A small model that predicts height in the pile at each pixel, trained from scratch: encoder width 160, 145000 training examples.
Rows from block 5 of the encoder, named by matrix and row number. Rows with one number belong to one neuron. Each number is 128 + 32 x the weight over its row's rms, rounded and kept within 0 to 255. All counts start at 0. Numbers have three digits each. After the name is the row's rms in percent of the matrix's.
# fc1: MLP up (encoder.blocks.5.mlp.fc1.weight, 640x160), inputs 80-159
# fc2: MLP down (encoder.blocks.5.mlp.fc2.weight, 160x640, transposed), outputs 80-159
fc1.593 018:112120115145105107110108149152143123141123141137186110117120137121155137125129155154140130115100113134123126134141147107051123115122093145128105196131082117172108086158108124110145129051130107122160120125129172104122202135147078113122106110
fc1.594 204:145124130122111130127166123226126120130125127125080124123139126125155196255146129125192132135120080124121160146081113134171131080114136223125132096032113087070124136136117131130120127104170143121148116123106121136142126129130120050182127050
fc1.595 016:150100109136202170106131130101124147146117131133199118080153136098101142093181121076131110154130121068067147153139155125140143189128140136136123126104143129125079131141144117120094127135145120123127130042123127171172082119150187129101140228
fc1.596 017:135088139138174131142143123129178123105155140158157156041116148122156145115119011129132139200137167115047123146168159111127147123138130126091104139125119122129119177171144136114139147130149119128133101124160124137171116142118146109112136117
fc1.597 021:123125140115152159108111108090142132121126134113135122100105126106116115127183135097115080093101133122177136143117125117075123125063129129105135154108126112086121145132132132094110134124218138129132103024128164159125134147135129164127103123
fc1.598 199:123135130156110217132131156132088110057123126130121123131130129135126099128112123129130105101104131126126117085126098145094128045138123118125085138158128134128132137112167121132128136130077113213107093141131140130130125137146128139075076151
fc1.599 017:117086106106212139053144127151111129152104085130118121150147133078128125159187119137177093139052117053150098183131140135088159105129255184141089144139108117130140138135124116138134119120124117137101153132129138123123127123133121112106144164
fc1.600 107:127117115116151123103141131134142128149102131138128132120132106131126130179056148127123126121101133112122158142115121152140128127131198129152134172133134138118147129131115127119091169126126116123102110133156149125143132161132135124119126119
fc1.601 015:165092124114162103144140206201143067124143124157129135080168114149103125124144136107170098150123128144177134125129131129079178124095139112117113134120142163072157122137065127123148171086174138141112132168120099097142151165107121125151135110
fc1.602 026:119165000163131132111126147136159144144116090134128177131137142127137170129124166129152070147099104101130107134143255119127131134120129121138215131138124119028121139115122149117109122046144111098147171151144147120151119119147138133117121149
fc1.603 239:096121117123114123128058123065148106124220150142124130125130142130141096145157114125128175127131127245130137116129070135132126134112123145128142128151131127132111130139124130132127125027122116146117129129121138126113122124125128131149126144
fc1.604 172:122082119127112111189112130129151111127181130125128133116255127064131104118128186136128132123135177114124135128124125131128158095126115147114131099222125132125153140114147133060128121152136123122104134123000123105089119150131130134167134167
fc1.605 191:246131077136130147117122109124120125101128133122111123105152133131130107255123131125126125186120132115127125120071130079130126077144128190130134104000134113113126101131127127096123129177116109119130106123101126094123127127125126107112141117
fc1.606 231:128111131104112122130051083102143126129128091124099145131145127143143157122137153128132179126127076163123101108132128114128123181140122169127117128133115125158156131119133157143098125123112127126112126123131129124133130040130129127086122150
fc1.607 021:123109152149142122147136209079129139115140180140161126124169132114109116121130129115211101198095138108100172138122148111106121103107151169105139104129133085145133145115128193107095131124146205116142130147150137156124125131183173152123104187
fc1.608 249:123096129066151117126128196118131126131117143133141114129116121121140098129124121108115128133137126157133153123191121121117137124130128126125255138116111130132132129128162123128189122123134130130131123133133131164152145122142113119127124125
fc1.609 019:109111129107140119131133148144120144126126107139064123132133143080173132127146059111155170137115135095127118142067129097090165158132132161255149148125128117106116144153147130135118130085113137133154158136146148136177138132130111147114132127
fc1.610 025:158143131096134072132224136141123106122131118136143102108123116128097036131114120160138108107121115107123141162130131117124108136093121096142113135104139128115103133245120146132124164212149110119136125097115133082149139147141083107113138104
fc1.611 017:150101134137137115119157116134109146134126085133122150152147121146108117121128140080152056205153139126150195139100104104093141116138097166141108143121105163151132158145063112213164157085121126132138130148146123137153125168120123118075119209
fc1.612 014:085080082139209123101132154103208149184142111157175134109150113110123093149149111083114143128138144123174146138140139124090113148172168123145136160154078134121133107207141139102113167135104129136173145021112117161129102099138132140097125155
fc1.613 140:142104136134124130135145131194087132124131092124096126100125137129138130100126111128128129122122189062128122120124119116146128130126131148141120125131128130116136112140105102122131088123124172116133137123095125197146141089122130116109126113
fc1.614 229:164118151126121172130211133124123130108142081139222208133152180112126128104128126096126128113136152128115130189131117133110133116131186066152225133145125209129118108120114114124143135044134125120131123130130124070101129127128120180125199052
fc1.615 018:134112140137158119122203145102120115143137113132143120129155197114093088140132110103139190145083159132124117139151129147102143141145150111077101137128000131140124139180115067108099132124108129131127132090125145126089094156113194137125135116
fc1.616 017:100142108162161136097117158104129123127147155112135180147106109100128099132128145131159090156098145122127188112142187145147131106133150158128108093126124166144140211149135126142154125132136134133175121135119094148115146163139173147129165116
fc1.617 018:104068103112201117127159175122136096114093115142117142059163157131118077151152128155099132148142136116138126110118106118140102092160123100142185111145095146026144049119118136127150112115127170137129139135111042112119255134116140167133140138
fc1.618 169:146109140129141121129129165123119131145131111149133120126114122128124173122116121174125128125109163131156133170126161074126121131132128133128178127126039129097122131132133129189124126135134130121129130150099145133148126158157114103126133149
fc1.619 183:135127127148077119105131123145140127179115073146156130168138116210119134068128115129137087125131134144122107131127162138122127111125130115133124070087112117129130134128124129137131124056127115118123148130131136132174133123131129128092122145
fc1.620 020:091133125155168059130131126162123029135131127139135152108092099130126104128158127088120172124130102143023185105150114094124123120129119155150094152111068104139121075204162093111137125098138128095150111142139120083149093107131121122125129124
fc1.621 025:167132125104131124133123134149135124138104112128121084026139126134132120140125108117232111054158144105143121092127040137079111107114126125130104125107135155120119120144162149071121122132127112135101153139127113099129150105118151122105134122
fc1.622 022:101140134122145123082106124112131118117098146139137120123130133126110111143255142140127135086108144143109002157139134130149120143127123075098166119151137143123135145106115147105129118151144073122142116157141134115147145118088137130149000138
fc1.623 030:136127100180176120132142132123125133132153125129126133097128144147115097107173095130130138135136240123120129110185133124126126147133126136124126119080104084138129125126128142098135128146126124242102255127159125125125127139123159132100129104
fc1.624 019:105109060139198119126161123145129097171134207171128088101126133155107130153108078121229082085131074113115139075142088110008129123132123127078104120129117105094128129105000115079128131105129067141132101123136100107121114142150120123108132125
fc1.625 266:131129126165128129131121094178136111130149130028138136101136000127115126243129124130128129031112116124119130134200131131103052146129129194125127104122124126113134129135112128128129126134131127134128113075151127087139129123094131084115093255
fc1.626 023:130119108162131095127123143118122162132114145147119136107135066130129182124111142131164160124119140140138041139055128198136079143117128127129159134103110115125095139183078083109123154117130120110136141139125130128203147154127066125145117125
fc1.627 109:124140124089132123127132031137197128128154129129133124130102074135141045114190135200119124105159161066130138125123133255124129129124076129127107127085133127164121143125095129130127166124080123130125136126127151131120110176120138143129111176
fc1.628 045:121156106124130122117112111216113075157096133126145137141117140119127134136156092125122140090083110132115088135246122157108139127099105128133120039126182122129163111136130147115122082137093114163110125092000124117152156081133125094138142136
fc1.629 119:115132139125150130128123140134122123127133112121125129111130163146000125125136126125225137114135132135163135111182181150126153125123130111129133131102135164165127098097121112125128132120127099138131141128127108096144138133140157118222147055
fc1.630 016:128029169057146137117144145129122076184212121120132137154158128126143151143151111223103152085104100128068098134093122105033112144037151192109118116072103108100180061119149129115122130128132124130101132093139134131140129119141140135121155115
fc2.593 012:126138131136186079164105141105106149144131136109106133074169134071126126107107133182154117166136155113037172121124145135106127132116128154127166132123154130117142142102054076110133120233096090073112125120183137124152116092149137142112136110
fc2.594 233:126172135104043118128106129014130111128126116132175131134135121096133124131128116137142128096064110146106127125130145117130136118132155128141163107152121131125094103087076126128130117209128126164127128125146125125207099121127126220114077135
fc2.595 012:104116164121130148146103126160130152126163133130119128124099087082103117151065132134110096144118101071156133143125085137139125104069146162136124107183121154121144131111097233106237075132127161109097091129152091067114107124077135142096123000
fc2.596 011:120179113068101133128173126153131110141142132126125025126133130095126096146107135138144106122168119122154113089133109150150121096140163149173111120119130148127147136159128096109123069152096115055113154120128125141072128090148106123081138113
fc2.597 014:166133181168130089115158115163086108105192131137089155100130147134058118110127084122105087143125119121140098131107088184143107118107108175097092136254075146094067159108115105129176147153027106145150082159124125131137162130167129158135144126
fc2.598 206:036175130138136086126105082113123204197131078074179160119125112152163074121110134139100107077141127134106097150127129130127120121142160167145128128207119131134134129128108128143128111094093133128097164122113197132130154130118114126148064124
fc2.599 015:135098148150135142129137215135116147134053122158117138177138086154133140140125142148147158104105126140134168000123255084115153116165132145072122098104140151151135142131148136134105125093161149118153121135119168123127096127138101120160115146
fc2.600 089:141144167174116189130185119117169128107176088102144126133092123122084116127248140255161148125120126119127202129122154145066147148192131114098139121138125142067127116143124044129144125142067147122092152135128128126126170112109140143129098160
fc2.601 012:122165119116097101121129122100067147131137115122109113142085125126111093102092142189140094086082141105075123162112109155132102133155133157129178058102106125107130115090181130122085117106103113133120016112143088128054116112181128128158167133
fc2.602 015:161075189122197120129132121123078144132153134131115138133083086114125074149068102139118142006103182165113100101118049105125099137103146149126106199127134113141129095140130122135129146143119133087175081064121122085118124125142129132158090131
fc2.603 146:106119127108064128155108125125123126042120116131130123170184105040127136088138172131092127169130130076127130133136128131119126129172090191120127208157126118128131142135133171140128125127242130102125000141128114179136087127134138137140162121
fc2.604 169:123126175102135086140125125126193111093167127126153127106156121116129126141126113096104132152109088134133099115107101177120135091097181078194131125135078125130040129118127178100134175200130173141127146117073244069162160158165130079101120177
fc2.605 214:004129169140123127165132124126126128121130132138125145142128131183186103130127029129175123125126149151122133119130109128084167118121168079155130114255110118128151123126130123126132047159121145127131139128155131127121129131128128131130143129
fc2.606 173:133114135129076173116113199130131131132131113141113130130128134022122155128138122097131136244123133122116127137131144119141135115127140119122137127100128106122037120129139127113169126093120106108114128119134124157168121123149120088122135131
fc2.607 017:085113013134079126137106177189140255128179114136107107188118045125129118167119148119118071106101139123125127128131063144126141119116123116100131136134123134134087132137109101116255134064136115120104140101071169113108095120110123131120108051
fc2.608 183:125116129133119145183131135123129128109129133137130129111106115165253141126120129197133129127208120146137128101153122128112126130129232128057135128131129092129069111109106139100114101127128023063129134130063122132114124122131119124128108119
fc2.609 013:075112076126169091100166102132133143131156173151093042124078143121092108122119149134083133092137121119143129125112139122112155149156144045000109106131096175164174129138110138136126087117185090051117124131180116131088126152145131111119100084
fc2.610 023:120115160119126121138109154143109137120133146153142141128132128153132132107142180149092144168124155080174139113120116070084107125124142126161130134151124082133129129141125123143138124223129121175134121203137160178124144131135151129153137135
fc2.611 014:082119112123116138149062130090119158146099079128128123123116094129141128119100133155104125072111110115039177137103108152140122112105160114131124102126177109119087145096072099138109059143111086143128124139153255111109107080110119132137108125
fc2.612 012:166134107130141105140121123140090105111135202161091146120105145135149156143122122166110075121134159118105099158182126112082079099101141131128180153110110143082098183122109115163130129144255111135037183143129127137128131066091116131149144120
fc2.613 139:119204118129122127140119093088146125132130227143129100106136125128133132125132129118123132114123008139107000124135203130122122135135127128123114128127125123110160129132217124090099130082119136134144134131136102134139109128136127108124113124
fc2.614 242:128126130087141128130000111126128110177121189073156134164145117070129132127162127167113122131158136099129122133125163131127125074115155192142126136122103126130141131129135130128106124129083061122142128127138120032194128126057163147130144129
fc2.615 012:187153116130112142133117149255127187121136139160155120137113095130131165109118181122102142107130136125141114082140150133176132091130133167123105114140167090068192153127173149134139155138115123138146134132108115158113162175149080144115108117
fc2.616 014:080145213132134145129141158117139142124099089124162127137164104123167098157107144104135110116134124142167130130111158121118134123255131144146117114169134114138126134119100093147128113142138154127115116169144230115106106100156128140095111129
fc2.617 015:096194206149146125145130096183149055133144195125088099093134133112125121120117143133151134120163197188172130142153138098106157147148163116094151123197181101113150125129161101121164157168105101146169114163216163129145094123139171142180109148
fc2.618 200:135123132122122115142102134129126118168126144129138130130129128127128145125193135127130131127149127135135135121128122225128126180136131144122077132127255127128106125133131140118164161127113132085124073126128100146164131115127130126136166130
fc2.619 155:133126130168127153130124143191137130141129148124104153119128131000128075183127143122141092092128118121125178129126132125120126123116131129099097168126126151126191133123156060076159185081035185066191128151130106121086124147139134126092128138
fc2.620 014:142138141043095115130140115087144136147101228055083088164172097128127112144120117154126114123167090156129110114120083123087100112098127127149094051112146204161127109106135137130137123199126141167110123122123143124093234108135133138137082171
fc2.621 014:052111115109119157130124123094109075127148142141105149139091173110155144124129162152131197129127146149108136122199204128137103028140173136122192100153101145084072155162127151134122137118157167124159125152106119142145110189135134117149081160
fc2.622 014:125109108136100132121158118166115143143146176089103111129118157105150146164112144127109154132159121104182172137149091136107135115165094137134087150107113118135124119141138045130096105091119147115149105090123126161111086102191084125148159171
fc2.623 017:115149113074113115132141137176124114124123119107157091105137116162128181104131212107111110091127099152128107135129099172114120101129119110255121100150163137122133141142141149128127186114149111141127110125166134131112149167120110117176124173
fc2.624 015:120036114120161157122148138102119149157082112120174119155097108135145099136148057156096132128104211145133132115124132156139133133129131153158147113131037056102123141147130091136135103131116133122163153090109141135112172110132115169111106138
fc2.625 196:120109123144131085068000059123117129129101154136125121134124154148114178120136117144076107214145124125130126129072129060094126129139112140152126102098127127126165144129135130126107138128129061165122130152112114129117132116145132142144128092
fc2.626 018:112122192149128122109155137147102157135125127125147135140127159132128059175125127151130125121171143125127177123168184044110142127112123157123083126125140141137155130110135153144144124095131165077129147129138137103083128150143201121110133134
fc2.627 144:131130132124132120128050208144128150101122128131124128136128183117124132130093138088128112126175129129129131128119167132122121133113255123248126128132127123142125144123115114140132123132121145137131132131131120123125130131108135071132155168
fc2.628 033:123147128121146132197124126087125126146148131131125121000138139117131078138129125123115127123139132148129136120110160122117124104116136133147143132136124155136133129175132115118154156126164147186111119161131133143115130156087123135091130129
fc2.629 110:203137121099178086255157129141129128139132132134122191142133136122145190108125126173131131127123160198125137135128124125255122026124157132162131097127135121125112147127146119127120195139142139113116108138131122092108125136136130134114167129
fc2.630 012:186134146120171074130113099127168139160124101120139132113235127102125162153112130115168116118124198149148172162141155045105139125150098094144178187156127098145150160141147096129144128142122121114196126210089121130114146155108137131200177126